config = dict(
    image_size=32,
    embedding_dim=64,
    hidden_act='relu',
    beta2=0.999,
    eps=1e-06,
    final_lr_fraction=0,
)
Rows from block 8, named by matrix and row number. Rows with one number belong to one channel. Each number is 128 + 24 x the weight over the matrix's rms, rounded and kept within 0 to 255. All counts start at 0. Numbers have three digits each.
# convs0: first 3x3 conv, stride 2 (model.blocks.8.convs.0.weight, 144x80x3x3), inputs 9-17, a 3x3 kernel for each
# convs1: second 3x3 conv (model.blocks.8.convs.1.weight, 144x144x3x3, transposed), outputs 9-17, a 3x3 kernel for each
convs0.50:118109118132124122147134151154103130133142099105118116122133129113124141100117118134101123113116151121121130137147130136154143133124113123112111099087130125139102141099122097081135094071081117129116120115137109101112136108133143106124157115112
convs0.51:133147147116139163111141172159119120141094093086063072105140121124139127112165139154143086108055040073052068134127129136103125147127120143139161140127144137109131154156119155150129088075112095082102146135146101159148141135131122105137161159140
convs0.52:087066119105095104121112112138080102126119111078086075118135124123146109099109131169145154160176160157157162141120118147136110112122115090119125064112100141112108168169148142156161159124136161165149157175143139181137090062085102078122096094116
convs0.53:125145107126117129113124109132146078111107117118122092132154143137134149114156131123089105141114105140129143162141144142120139100071116108140151113091127109123130124150119101099089138113133126124146157135154160142145098129137116124077104132135
convs0.54:074118140142109140137119150176122145139131126099117112139139130112126134131134122154130111153141095145138103128109114122124131123136099074075112128114104145109090129093106106102059157106090125134143132157144134139127131124125140134144098144122
convs0.55:121150138121123128111139136158140118120087103129104106129137099138112131113134129117124131103095108110092083110093101123085080126091101124125132172148139146115122135130112139124131090086073106095120109127137129144146140132127115123144130142147
convs0.56:144137144136126144097119142147136125162127128111094120125148126145166157165171150128120075106058053087095090130124137115104109146114110129125130138105099122087085143150135143128140091086098095100097120127125106173165110110095142117136172162134
convs0.57:110136155127144137124130126138134114138098140109094120132127127143126136145138125123110123125117101143132103119108119105113106133120095154160173169147138163181152144138123124147131097094091123121130141147144152136137144167142119140131143138149
convs0.58:142150140129141126134071091148111140125138124117131096144129132113117115134107122132131157151163152148141148104095108095116105134130124108135141142123107130121111123100138119109114127145126096094112110113113130105103171158140158141156148149134
convs0.59:160153100125140110169162132160150142109121102125123134082115095105091105109120113131149142131172162115141159128114123125123134123113106096116095124129114107137142090116110107115165123158139097093094117111102118089119176188167150151148149142072
convs0.60:108111136128113106120092121142135134168164122128107103164135146129144133138109121131083111144150146111122148138121139132108147129126134116120103096150131110125131117114134120141163129118131147143144139153149144162153127107105116134139105088092
convs0.61:100134131125103125099100085137123117128081101119126125133173114148147145120138111132110128143125110132114119122123119140132130111076106101109120132109139124105089137127114123128103091109075130127129146134131124139138107110104087083086109094109
convs0.62:082131107107095102154116138127147135084152113158146158131098134099138131110127139127109081122112100114142125125121152094124127119127126091079087134112130088114116113115135079125119099116116116123134116137102132135137155138159089100114094116108
convs0.63:092112093120104111097093097118122134098121121085132109157123121112113098115143129141155132142120092112073038118157103156156138133168118175151117145172148154121107101099101091067110102169127171159114172148152153164120149185182093153118063159084
convs0.64:090107099102131108126104105152147121160168160138164143124130136130117104076111115105087087081041081115047074141130123145136141151165123183137142112151119135131119123124075118115109128124125119116114114109121144100099145126103138146116132135145
convs0.65:106153144127145167114146162151145103154129112115096115124135144129174123116143120151129113089058063063051059165152167132095107163110147150148132133111137117087091143185125124144094086083097091085109106094107127118143126133138134146135157136124
convs0.66:084099085108125116130121121125126170163156156160152159117124096133111115113119127065061058072053066050051072169143134119133132155149143206151145130155133112152112105088096128135112088110126131103097116112120124127127143101119128132153139159155
convs0.67:138143126130165120129129113136115136111127090105147113128114118136110117127118138150141156144162150141123128127126129115136133110120120095112127094081128137135113148125157088108127121099110109116119112111121109095131125131127163104145156144132
convs0.68:073080129119137123139118130155151139156155141147154165119113093141133119119118130102087101095072092098065092151178135114144154104119131198195181133143125133137108113113095104086100089123113137111149104127146139100129163186148118140146125116124
convs0.69:079112125097117142090099137151177114133112108146161133144102103104126105104130129128149119150145105115125093115157106156176117143155099158142099143207146150098099103119092134076086110165138118126110150130137141146113136192174073153111099143115
convs0.70:130137119158130125137112101133137100154141147111142081108165143139167177124111125117058075101033051128088034148169157136176150147121155104133127113119119124121106100131129107114097102120105113097109094102112142105100144133103172144166142152121
convs0.71:128139147144155134138161108111107136126115113127175124151115137160101158139093143137126138146151137133107109146151144157151143136126105091097124078084112125134116117115124072075118084071085131127127130138145129110118107135126176130173155156138
convs0.72:116122116108146138091131110136171167157153125159122132102123134106120125113108145079106129088093117110104125105122138131134160111127136159162149151142132150134124132143128150134104104117105113119132104127143148147161122117113126131123146118114
convs0.73:117155140143129136089121141134121151117087120138082120116132119117125119114135152098126131090093125127126116116113114137105097134128124134149141202168134147101102141130137151140119107105107145117111137117134148164150160126114117124154153150165
convs0.74:145077107113110120161153148102132103103132123085111153105122122093102114123124141141113124142172158142159167101117111105119115099110113146123149137139103110112124104079086098130168138177193120096145110129120149122140184215178135152154100135093
convs0.75:106111108141147073112102074129162141168173160164144158159146172154168156163132163116087125096043096122115166164154148138130144148143138089092109107125101107084138097144105137137118144121139138136153120146110144171176132123100141154137120132088
convs0.76:130138126148167119121118107124115115144133095104135096147120119153111142148100143125115135123132135111116124134141137145141115135136136095103126100061113101128134133097110082093105104103104129111122129121114115104124102130149165122144162143128
convs0.77:149071116144082115111085116121127111120125136111122131169150161147156141168146157139138132154165147144175145102126127126150130114148121144145122126124109119118125134128144140149129164166157133147127135140139149158139131151127115161139115160154
convs0.78:132150130141160120136151125103112097123129120105116118134129122166107152133093120136125112138141135122108124115133148124140151137139133106109114106100081123139113130132108089087104101086092113130119126120144120086119142131122182111116149119135
convs0.79:170166117158166082133168102138111143133145129135139115140139143128090128109103091118121115139109115119129151166134154145147145075075105112095139106069104126166143153079125097114163097118140137109115140114153139119130103112095131101064153123128
convs0.80:113110102104091121120107113068124185102157179164179190091103118103120120121114136119104101103060073045063085146156085123116099099101096190146158136190144157180109156089106120140125099144137148112093124124125115114123140134127095151131134151143
convs0.81:134165176161146143173138121121160140146161155135124135141133149147158156128141125100080103060053097093038078164153141163166151189176165116135131103114110108133088128179140131167123162167175109118149108126146140112120168124132155150142114107081
convs0.82:122099139107119130105093109143173168148185143160109137144138144114115124127134134130133141133151126137138143153167130136123133125149127161118126123130128124119102151130133153134148135140135111105104113110111109120106132143147119158142149138159
convs0.83:122129139135160145132142115154102130130146113128158115129123121130110137127115140139128148144163164128132141124128129134145132129128133095109132085055112094106091139111135093099123113107093120117134125129123138115135121122133163109131149168137
convs0.84:124130140130112110166124120108141116138122119113103120110138131098112135089086085132098099145118091158149123149143120132147154118108122137161152123101111127121117118145129129112119130154147136149147120112145149114109120130130138147091100112084
convs0.85:112153165104147161100102134122117121121143123121119139142149146132133135096140132141139127125123115132119111137149153121123134134125116120142120110111100110113113127131132146126115162107135110135141124126137093124130135118115147155147147136115
convs0.86:089138125109110134118107125155144116116080116131132131114107115101137120121144132122110118087068089084086082136104131128118110150122127157143145165158153103108108110115105126102109089098096124086129151128128115145156146143146118105130139138137
convs0.87:049113110079087124078109164085128119145125119172200128113142112108130138095155148144114121149136124157132157134133115133127146119125115146145138156154142097061114147119165169151122145150147125143133140148146147186174127112132115095159116076112
convs0.88:087089102116114148129128147126126083143149112111136123126144138132132155122104154148145113149155099159151154119118117146124142118138139137126121132133104115105132115149098144168119139149151165156161151167143151190166154164145108103150094103135
convs0.89:117094085122127149146135118131135188108161191142170145118110136124115098141097105093100076127091088116079083157189156147155165121154157148150156190183154163185177117090102098108137102096109135127101101112131110117128162146152136149147130121113
convs0.90:174130097123142105142151106109094130097089109128116113126124096115110107160120126151126130155137146129131110136125109129164160138125114111138105135129092092151142107107102087094094145118172105098107149139171164161122106124155120113091118152140
convs0.91:118119123159153106197191172124120114126121159130106123106095127115099138110099132166112102123106110107112136145110145115085114154087125098125142138109115098096111142130142148147118122123152117087117111098099151113110112083154094134114143120124
convs0.92:110126092090047127075064122169113139128115116163157133120154144098124149115115129118092086141150098148144120110121101082114116119097084133174167178156173112104059154105126140107136150162122120116107101136101147144133162166138113133157085134163
convs0.93:086077109131101107142129156128118120109074092123086093097128080117114115116132096199149094183159153157153114080076135104079136095078121137158148117155124115125121170120094155155120113132127117110098104109086093119101176168157122192139115126113
convs0.94:114163165128123144096105124171153138147115112138114127131150145125128139116111134142131133117098126106086088120115122095096103127079113112120138153140137135105108142142124145139137116103105133109103114103105143149135126117141126141127116126147
convs0.95:130085111124101115128115112138132139128125134136133114126123103107122132112115111167158132173182164174161163101076071104110110109118101145151148089123098106094079182161157170199117148165134135127101117129111107134117161146135127116166102125146
convs0.96:143124108116115119099092120145157107103117134125078102143144126143123125112105114082085115102092085093115105119102110084090104133094111128116094170181125137116139080123092116131103131118095116111097076057119098061094152134137141119126176152154
convs0.97:085115091116107151148151153103119127105116127083126103140141120129114140130158138151126105143125130118130128149152132149117141147156136138136138116128161118121143115095126114122087133139155146156145153146151162191133116112108112126104111131106
convs0.98:117101128122120166157155171101103105118101147089144155125143108141106107125131129166098121134107137101062099120112084141100135168146108118083127122116094107097122142141131126115097146139156096143136141133190132120145079105110127090096131108129
convs0.99:123101113139077126118111129131131114123118118114123105079131123118104112085135107153149121182165123166138098115105114131097097091124135143098133140135123109107095154156164134140157182151132149130113127117115099152139078139137071110120091114088
convs0.100:053101080116119106139128125136126136173130109120109115115145146110134143097143158142117108163120099141148094093145167127135167122159155129163121145146138109090148127091119098136094076121127161175164140155130160198134192106135114120111103136080
convs0.101:168147093147134108116126102109155097092107117135127106114144126144115107145120121063098097102088107120123143075091113073088117133096149146127097161148091109123128101090084129092092126142099103091100106100140113076107135145132093107110135144167
convs0.102:151132163080088153100099165139109128078131141122157144126147114134155096143123112109118133120122125127147095134140127114156092119116072155130124137129130149090108122116140094114144105123129162106096092121048136142068182180143111156179101142190
convs0.103:104094068113113144117095106120102077128124148137117114116115109098145115110120141153143136161158146156153140077115123106121108107119134136152130139109122135083081163169141182173189184149137143133093108111088095128114122131144139132163091134156
convs0.104:105104140110092130137122142152139083176133107114131135131153098099126122140150118135129124128145094112129126142156117131151134129142151129093158068085120141116142133112114126141103118113093141135121119148123117139140128169174080112161121127155
convs0.105:118110148104109135119136134110125077146072105110123133127116127089098112133121142132122131146150114122119110134122122111140144102116146112085108073105115139133124137174127136108121167132126149121108121136133113129141119144152084086160111140110
convs0.106:096119134131153161119148164131157157140129129163153119112146136124128151109125113101096107100074106119112125130137124112121120128099111135137137173159148149139105120136136152139127124148108114111094110110139138138129116131128132127151148122145
convs0.107:128106054126123115141066134108135139131113116121156118109140121107075117142130152128130144138138126136102115104115121122126114101094110141114107121091082139141131095146098120111100155139133089095086140123145158146130105102138092109108106112089
convs0.108:107120140124102093141121077113116071136101092156125081121157131094106140069104102156108133159125104149151123104116106064071101095056085107122111136120126135090116144111122116105083148134101113087083114099139111078063074083148115114117136109150
convs0.109:116118131126126116138124127129160158158149144161144159088098134081130133095095117080100118081079123101083118134124138131123141137127123171173147159159147152134132117133107155130135126120155129116124119096111146136141116127142094120160125123116
convs0.110:154136168127121146132121136162157132104121151108153150131128120071097098120127101144124080151143110137165111155150123130131076120122141130102139120116130120078106150096135075107166136119145163129088123141065145136110182195124103159162105122163
convs0.111:125123118139112119143117099105101075101082115110124126127157125149105112125137146151114119103102110112077097162132128168150146174174132142105110131120119089107107131142103119110117157132135134129131127118162139125141107099107134101098140108096
convs0.112:130097143121128125160136151140097110092159141090158138103154168136120155110095143164157121159113096127120115120113116144075102157094104124109138083115113109104151108141096104097106113110117099125145144119142168150136098138141137124086120147146
convs0.113:135153166141117144122129128118133139094114132109132158127127123118101083107120125138139072135133095131148112165148096148146105117157138128109112120108122153083096106113144052089137107117158172147083135145075113141092166204175103136175082154176
convs0.114:153152137153167142145159131108123145092101116088144097134120124148103164165114150151137151151156159139110121129145129135138139126129113096097112103078089146149122158122120070084137079063108125111128126127138126093121120154142173097147163144127
convs0.115:153145126118138122116128129124122118088098110092128161092115135104108113124091122129146154136157112102117091129145148135127133135106122159130108125140136152113135121152131100144134138122128158149109125118134131116118174140104113141152112158133
convs0.116:139125121138136111138120116097098111169128097142138124091140105083128093086099116128104154163136118152133134111089129098128117100064079123134091142109112119112122111117114095058078149145143120129108127104135112067082114112122133126109127128131
convs0.117:116164149134137159099141155156138124138107110127114105123136122138140132124144131124133128105090094102074082129104105125102100125092110133139152171135152132107112134132127142113127097101086139098106119116127122135142137136117107145148148160136
convs0.118:133170172168166160134144166149171132151123098122123123159136111159136145145096164112113117118115095145136119119125140123149142156111139070101103092118115104097100117115136148090106135122088120123148110140128153143140141144134134147169098157157
convs0.119:152119159126127150127114145093107111111134124118101156159117146141146131145115133147119131139114132131115161158156127110133103154122118115085116118104076093089072129135122107127111137110143150137139136133141152128163149115104136145119136145148
convs0.120:154138112115128126137139084129092124088111107110151127084137117113128108169147109134136120128102151132122162139130149098113135105106124125080094155128107126103079160112080113124071147129146102113099114121139112099127101109142095108137125137140
convs0.121:128128104146137112140159104145138070154090127114096126115110110134114127110114096149120086122096063134092077141124147129089094141055090136114104127119126134117119133138125133138113098075096112102121141122116144121124102128116131134124135135115
convs0.122:104172150117132157088140137152128132128096101132105122137146104158145149104128141107121127097076105113087085137134119129114110145114118120121133159123124123089103142140129143116127114100083125112118131120119157161155128130103092120116124133116
convs0.123:156149161157128153108134176142141143118141097120135109135149148144116151114105146131109098119114085132134107140129107140146114134111114075080098112112143097089091121099118116119123141150098121106137100134114119128140127146199124154182081152193
convs0.124:090104132135140112141091089138081122109134119110144120137120118095116129117121120141134152154179160157151160122103125132125114126125107104136130112101097120115125124099107082131120139105112147142153132140134131128124117107142107119123146143120
convs0.125:109138128129142144137127108167138121161125146138087122128136107159176118148152106144169137099058049109137112117134142120130110101106088097101126146149143123128122150100135177149150079076097079118104095110101122140143131131118138148114140132185
convs0.126:144126114142144117154169158142114090140119084113144115140121097114106131118090124143137108163169103137154150078095100093131110117095113131153116102120110104089089136146135137132138141141127120109130102141096115124137171106097131135133109111122
convs0.127:141132086143118115136145124140141121131078108117098112137134084127119127120131109144117111140097094125095078130126120106094103132072093126133148158139148129112112132117116118118110091076098100077103116119136130132141120143111106110125153159136
convs0.128:110120096117095092152123141121106134092126090095083101146112142072098108097118105128157142121155150109132164150126140118132117153123156163144099121106116068108119125119133114115166115122140109116124130140156151111142103098135107101134141148061
convs1.50:113125132124157148120154145112136126132157138134149166100118153149159102137178139102119131117123127141126148119139157134138173136150183101115121120140138117145147167105111086125078039115077099132157146137105140151106139144153165093219186128152
convs1.51:115125140106117130126140143117116130120115119122127130113109126115118153105107123121150146137150145133138151168140109102097107107113102114121136111129140117128127109120142153090142145105119119134154116144150140148143179195155142132091107120118
convs1.52:153137133141125141136114121146125119134132158133121133131126126122133097087111090133129141115092108152107142181163117128145111097130124133128137132101111136102102094092100161124220214146102127101102109115096067072103186191167136126051148084089
convs1.53:118116128108108122115113116105107105099107093108110106096090100079090095073094085140154124153159136142158123115092069151159096148113117112126136109114125121132127147153126203158163142162137107152142135123138118128150114099068199150097146141101
convs1.54:133127136134127132133127125136132117131144133141146143114138080133084124117135151105093101100091091112096094145142123138139105078105127106124124126121132122118113114141156115165124125144107137126085125078102096120145176217152218128131201106073
convs1.55:127137126127135125119134124132128127124131123119128117142148109132133105130142133119131137116131133113131137143130106136132136117138139135137125133140126123123123095093128146111122128098105120153096110156115119172154158139109120136120093148124
convs1.56:102118126109112125120123124104116119102115105108117110084076103107111134108123116102131117102125108113116114175182144113129129123091081105114116103128118117122113078138092175102077192111097113130150102165126108139130186213179165143132126105127
convs1.57:121108117129113137129126132125109120125124121127126122134135131141128111107114134131121127142136153146136151161143132153105128112131125133118124126116121143133131126103134108115166104126117132145131170147131165152148147118096127126126111139103
convs1.58:108106100115120118114122118118112098112140108124132114114106096108108079124087072146130138139122124158120108155173160153106112137100126102111102119124111127120108110081102070126106104160120103105110153154091134101087182193151187165175200166179
convs1.59:109094114123106131125108146104097133127138122122109118105087132138129136159168125137106128141117120154118128098116138164124135171149190117105123117106117129114142161170182181162150046097123104054092133101111198130108088110148139137204194193217
convs1.60:097110110112120121094102106104108114108115131100114125059066072107100086075101096092107121102104110100100114146126128117123154129137153108111105121109113096107106169149156142163160175139142107087115126117118046076098149157167156150162166128086
convs1.61:147152137136132124125125120140134133127129126117123107140174135108136109135147145112109098111112110101118107153165140153140128123141121144142134118118111120111117125100152160139165150134124127183117090155111091131145136145135124133129074145122
convs1.62:127128125132135149119131141119145144128160157122137142071090104107108119080129096116113115120142103130134110126170104109156136096113104109129133128147155124158143174176150052117093075087092108087112119102103132151087135210171154095186101075065
convs1.63:141118142121108130137124142140108142114104127133129137111093111080095119100108128175140133160127122151121105050075062120104115067146147150115142132122116146125136169120156152117109065065141204136134118070098147105119069068120151122108079137176
convs1.64:149143138143153136129153141142147140147151147142162145163136131148169163137133123158124131156128145137126144092121095140159124124132160145152152148129137138145142148118147163119112164137158188200144186164167131113123057091097104119109081099109
convs1.65:115114138101092123116102122116110140111090120115098126098111128095086113108071094126132145125139140109128126140104107154123106171132126107112131095103115106107118127177157142126145126094121088125139129078108115072124126161117155121091140144117
convs1.66:145138136144152147131155140148145147148161164136157146146144157158160165133134129135139144144140152127126145095123142133139136108135158143145149150138139147143144157144153175095106132138149168182156186160171132131124073101101048130102066111095
convs1.67:115103106128124131123128118116109107121143144124127125129130113132122134146152103147110127130090106145091102123115119131103159147123148107099101126111114107095103107082072077123107114142117125113092128116096109094090141149186176118186202183235
convs1.68:142126133144123129138131132149135134144136141135142131146133125137125150120092108141137146137129134120120141088115100134149103113116156151157158138128138147137139162128157154109117145113151176179173181106128135099106044080108117145106086120102
convs1.69:125112127115095123132117148114106128112101114129131141097082096104123117096102124158130125153128130144114118031038062100130108074104110126111122125122122143133146166121142093114107051082147195141129165076100145095113044085145130157121113150159
convs1.70:129134135118115117139142122125133137124127121133141131126124133093097083104102075155141121136132129125130130106150117113127114156161151137142156121123124138133122162139156132144114160146114146146149122094110116083098051103087108146131146155146
convs1.71:119115123120124128112135125111123120112143143109132135122139124130145117137179144142100108131085096131101104138097104141113165140117136104112120118117123110115121119078120055142148074141114147155125162123073115122118143085141168107169185141185
convs1.72:152146155146141145143143143153154157146148152148149155142150145111160139147137148126138149114137156116136143107138165137173153128157172142142153129127139149132144099094130174121152160138152105120157103119136113126166062093110095144124078126112
convs1.73:155150148146147146137141143158153152140148145142152152167147167164159139155157148125138134120135143118133160166173148125135118094134171148141145147142145130141142082102105119093108103084105136136152134140165122157162113151130099136121057140142
convs1.74:127101121133103116128082117117101138131135108122093106126122134139139159130172135125103129099083103135092118097103137119104100142115156134106127113081107126094108150146194216126170141129124112098099095141135093083113085101156132161171179194240
convs1.75:118120124123113116105103103128130110120117107105099107085081106065117115078096102135130123121122134105122125151179119131162154147132089133125120127128119117114123134146126149127114196141136134128160120131143079088100148200169164150163112127104
convs1.76:125116116120127132122140127123132119117158136131153146122109107124159117133167114119086093121094095135099086132130145148139142129140163101109113123132128124124123145088137060133125066161124111138102133148086142126093136133182167111177198163194
convs1.77:115114116116100112122104105119113113112110094116104098116123120096116095088115118140134126144121128143103117115140153114104123114124128125117116122119119130115117119164179122107184161169163136133124118154126118111127113141164140153172106157162
convs1.78:118112119127129128121136129114120108127157142129148153118147130128150123155154137116098099125107092141107094148149119121127169140100139093107112115133138119124123126063095078128109087140112123169150123145104135135123160154138119078177172146173
convs1.79:125125129125122126111114127109116120109132126089105112115100128110088105105129114141127136137135121159146132089120103155157119139185142133140140115103126125123142112063105206132168158182115139129161110073110147098160124132096158123115122140125
convs1.80:148152149149173168141158158146158161159169181135160166129145174152174175121141139135127165165130141150123153077094118076146144083147161143151151152149153146148150092126140121101109059094122186210189182171185160131141054091148072138127073115113
convs1.81:106097107098094111105109107103089103100096094111119116096091086112090090106064082144158151129147130135147122143137101154124115143132103108118132112113124122122133164125117125138140137171173105132160150104164135096114147178103206159146173152088
convs1.82:141133133133119139140138144144135137133125131142140148133147125123106132134091116126130139127128128140123115099148089090144129076128179141155146136130146141134146110124166122166151085117133106148135132105146114112137055157127065148184054147208
convs1.83:108100105120116120114126116114110113114136133121127124116122117136132122134179126121089106120091081138093088133139148159130143150138162104109109121110120114113115139088098079137113083133120103115099129118092109126110163169200184125181217173191
convs1.84:139155143131149135124152148128143137118133129120146141136134148130150134095137129146158141144145138121149155074089057123139105126136140130161164129123130134155151168139133140112120164168155184196173187131129144140137102065044143147127114149105
convs1.85:113107129106109130120114135106095115095108114115126130097093096111095113124095124114156140127160133128152135131125092159153124153125106106123130106116134123134147140154105157132084079127129110129162139104146163139180136179107215183136159133106
convs1.86:163167163164166160162165161170175166168178169166187168170170179166162143163149168115132137121141149108141147149168148137141128141147123154160163154151161149139148100081108145098112086051097129134131145148120147149166140115094098131111077141104
convs1.87:186164179156141157147122141178148177155135157149126133163164185170155155173134164157132157136119135151124144144191213159154163145116212163144163128105115149122132092124168244168195137095099137168192138115134136118154083091114120132110046101158
convs1.88:167137142142118119142102114148105128140116115133086097138105112164164157128153147157115140135086113160113134173161173148143143120108173129118120127097088129109107110131150180154200113103082126113099118122124147114129103112138152142136169155225
convs1.89:157147153167160156173165159165155154177175174172180173120140141166168141148169147108141139132143135136146143126111136097130140143145172153149154157150148169164157070113146124141124080072110107140124123150160167162170066087098020137103061119097
convs1.90:112107100117117114149152130110102091120129103157144137075054056114125112133143146104111089132153142091121108114108098110140138158140119110116112129133135130141136188184151185204220154171184125072086098116100145171135154142140137171112133123077
convs1.91:097117110098127121106127121084108102094124118098129106072085121093134089101157134124117117157119103146120114093134118080089072143091063095125122113133117108128119180152110116145128084124111077109110125134095133159126114156129162132117168076094
convs1.92:121098103128113119129113119113105095115102112127108127094102075150104131099089110168134150165106128169115130164127138143073115113119160107104101140104116147133128072150172022096111045102045139156069215152143114106140234201128214160110157157127
convs1.93:126104125128114132137118127128113111121117116137122116096107159124133149094128124161159152165146126155142133084133159104086090114122070129117140128130134140126120221227185092111085082149087095099140100139118094102129115145121134149065117149071
convs1.94:149147137149146138152145145158155145152150147155151149165191158151158134153154156108118118116136128119136142153139126156143127125136129148145137151147140139133138109118134122102135148118126111158127111146105127151149118110109084111100080114093
convs1.95:156132140138122118137092091152108102135107097124063068146133117131102103100120123180149154156095114181116134189169180170107134114079094140129122132101091137099080087133154176118224213164119155151119126106087089083132159129103180080045152117169
convs1.96:136112142126106133150129154129111148126107129153120147108111141120113136114109126119133134121140145115130139107136106144180138161139151127124159130125137139134136136151104137178192179201231132117153131109131163142152087092075115192119116098100
convs1.97:143126138126117133132127139146121131132125132146133140133120105109133136107118135128130126139133136132097105162157092144122116121103107137128140136120125150133135083121143123100118110117124175153163138098131129111129200172132164149115126103079
convs1.98:108125122105130120108142141095126119108126113128149142056087077095121113110119146111122114133131134118129132104125071156143080110132115096134139107140147109153154124153125130103103152136122109160183135131154117137152133132080222174073158138090
convs1.99:143118116124101113147108109149114108120097102129104111132091097109124083095114097152153121135124108153135097094136109078125130081112066129118114118119107136125111155145185137173158169168213129103095115114066109082124113189152122202129094156125
convs1.100:145125133127113125135116116143129138127115142136121130126122126106158127074103128110123116108121108080093090147136118130093116108145124140131138136111122140116133140194196138134117134140140142097143117121137069092136118168150115132121121165132
convs1.101:140116125132110123152140139142120136134113119157125154137113127134119109115129106121136105125142128107127122107121093121173147156148144129119140128126127144145145151189129158204194171221210146133143139118121159145129114138108104189108120083072
convs1.102:141119117130112120128107113145129129124113125126110121127146111145104136107105086147110088147109095152102087097116129064115143048154185149118126142115119139120107117114130122123195152117125135149089118113120100102097080162182059178137095198155
convs1.103:170130133134100095133089074165110120117094107109066071153147131116091076073084094178137134145072074184098102164135195101113133039131086150125123136089077146093083110115150166156203202186131168140075094113082098092094149187166101112082125173121
convs1.104:143129134131116133152135141147135136127124135140140159134133103111107110115111141122121096130127116127128093096137127079162161101157185138120123129127131144137136135135160140128095096110090130163125114121103120124153116160149097173172121209201
convs1.105:122113119115106121150128146122110124113102107134126145117077093104105092101119136125126109125133128119129110107093106089151180109149197122102118125116126142129146122117087129142102127152165155089131121110109142113156120150172084178178107206161
convs1.106:146140142154152144152142142153147140162159154155149144136166164164160129172149140126140147134142136137141144133138130137137135150145142149153145153150143149142141071090111133129147169149120126191163153157141140142145094082069080112110097109084
convs1.107:128120105130125112145151141122114107133118103156148140112077065114135123128108131126105106130133133133138121100098097119165134138150144123121116127139133133136135120128119112111087135128187144121132135143113137127119135149139143166093159212178
convs1.108:132134145122131139129122132130128135120123129119114114138166169152147116143127142155130128162109113165131127133106082207137082201162128123148133119127121122126118161108147140125188156152143131166125160101087156093115126097073174120076189110067
convs1.109:139154151152153154134148139156165159156159155139148156136160157138166177132110143119133155126143163122143168115155127116142136098136151136143149139138142134136132128137150134092122152139141115167152161167180127111148087118102062135113099099090
convs1.110:119105116106099112107101121115111108093100112092108135104101108070101084088084100128113088134123093128125094079116121084124173086154151112106101110108113112113124131150140130123130157160133130124105083090076116086114094164153107190191096223176
convs1.111:123116112105109105111115122124119121107103106123129132069070075079101081088107090114107101137127124115130121119114094157127108141131134116119134109117119117132129134109109159125126158142154099132153105095114104113114119123120173195137133182137
convs1.112:111115123106117120117127134096115109098107099113130130080072084092125088111106132137129133157125142140122133108109092156149076105133088094119110115123109123138142133121117158187170154120160134145140138145102133124139154105119208147111132095091
convs1.113:106107118108100121105099126097117125094099121098121138089094121097100112106109117123094067136119076123109087084103124101134191118184191109105110117107121115118124149134144096103121069117122144115121130071085127091091076125174107156187109200196
convs1.114:126113124135140143129147128118132114130159151121147147135149123124145146145182139129095110128096103137108097150126115153122163147113122115117113127137132111112112061043076063116128139154104136177124124147083082108120177139174165097156204137204
convs1.115:111097112099094107118109145103094107093090108110113155081059081077079113072106127118119103131134131111121123095073088093142138081120157114095120113107130127127149129133098161138121141137135152114157116082123155114156091131120083186154102166148
convs1.116:146133138136137125134142129139127126131132127133130126122117144139153115115126123179139142171123127183157145065057073135120103196201162139149135136124123148138135138119158145115139167188182170185146195130115140107134117064065149120111166157118
convs1.117:134142136141140136129146131145143134141142131133148131143142123136139121133146130112127120116140143106137137126132121142147147092146144132131127130138133127129129074108142146102129136077105103144115125165129125172158133126120104144123080146126
convs1.118:134123134135135130132129119135130128136142147143135120139175116138108151132152164124108119122113102141122106151126141126091147107118140126128125131129129121124125089099127063163155134127089166173110150108133116151145166163154167115136194145119
convs1.119:091097103090099107081106119088114113086111105077118118100101137128126098142147096092113115113121126117133116121142131123100118126110098098119117097114112108131124160148116116124148110165213155134120189106108174127073145184156126127156111145119
convs1.120:111125141107126128108131128102119110127110112121132127084094108151104083112127144123128128122130116121138128141082099143129127148138118113139138112129134104125137153121109200144168155111135133136119135112053096116140149180102190189112138178130
convs1.121:109121128115116129121115127111120126112115127108114116122151146111113120114129134108119113134122113121121113120148097144130115135120116111131131114129121119119107151154175095143168115107105104135106113113078119119126130172097164136119151131125
convs1.122:135145134130134129123139122142135133129130129123132115148153131124138113135131132116116108110121123096114112145132114166147138110140148145138129128128118119116120101105153129111143140100114110161138114156113123147137178153124126132129086154137
convs1.123:135131135131125131119128129122134141120121144120123125120151120136131141117160145125103124123100088157106098145177170129104180138149173111122136120114124121127124101107101088146149092118072159142107142121098110139167140160158168124131212159151
convs1.124:128125118126126123129127120131122114129146130140125125140116093125132087102137112124099115118101105135100115185173174143106136129131154120128126130124127128122116146114121099133110104137115108098098114121072093099103194194208181153213194135153
convs1.125:101082108094065110110099100090107113077083103092079092096092120066071084072099117101130105133140106143147123186154132119139137132119110101101113092099106114096108119133149143144114188170117108132137080093083111111114145232146095154139116095118
convs1.126:155130133146126117132102095149106115136135120122085078155145115124119111096161139161125155139089097181108131207192183158092128158119118135123122125085083119091087076113154152145186168117082159122085100110117086116137165127138176118162214154171
convs1.127:139148145139145140137144142151148148138144136136150142148156151147162138144180164118114124124121128129139150123161142168141117137138131143141137133138134132132133122121181112116135090081093103127106101150109120162148148140095106127102094121113
convs1.128:092112105103122118096119122085113132095122108103115099078087138121116124113137073103134145114135128120144143079145121100115106121102123096122124108116120117130127205203171137134061044130153102082149147117131186150067125168160157130152113142144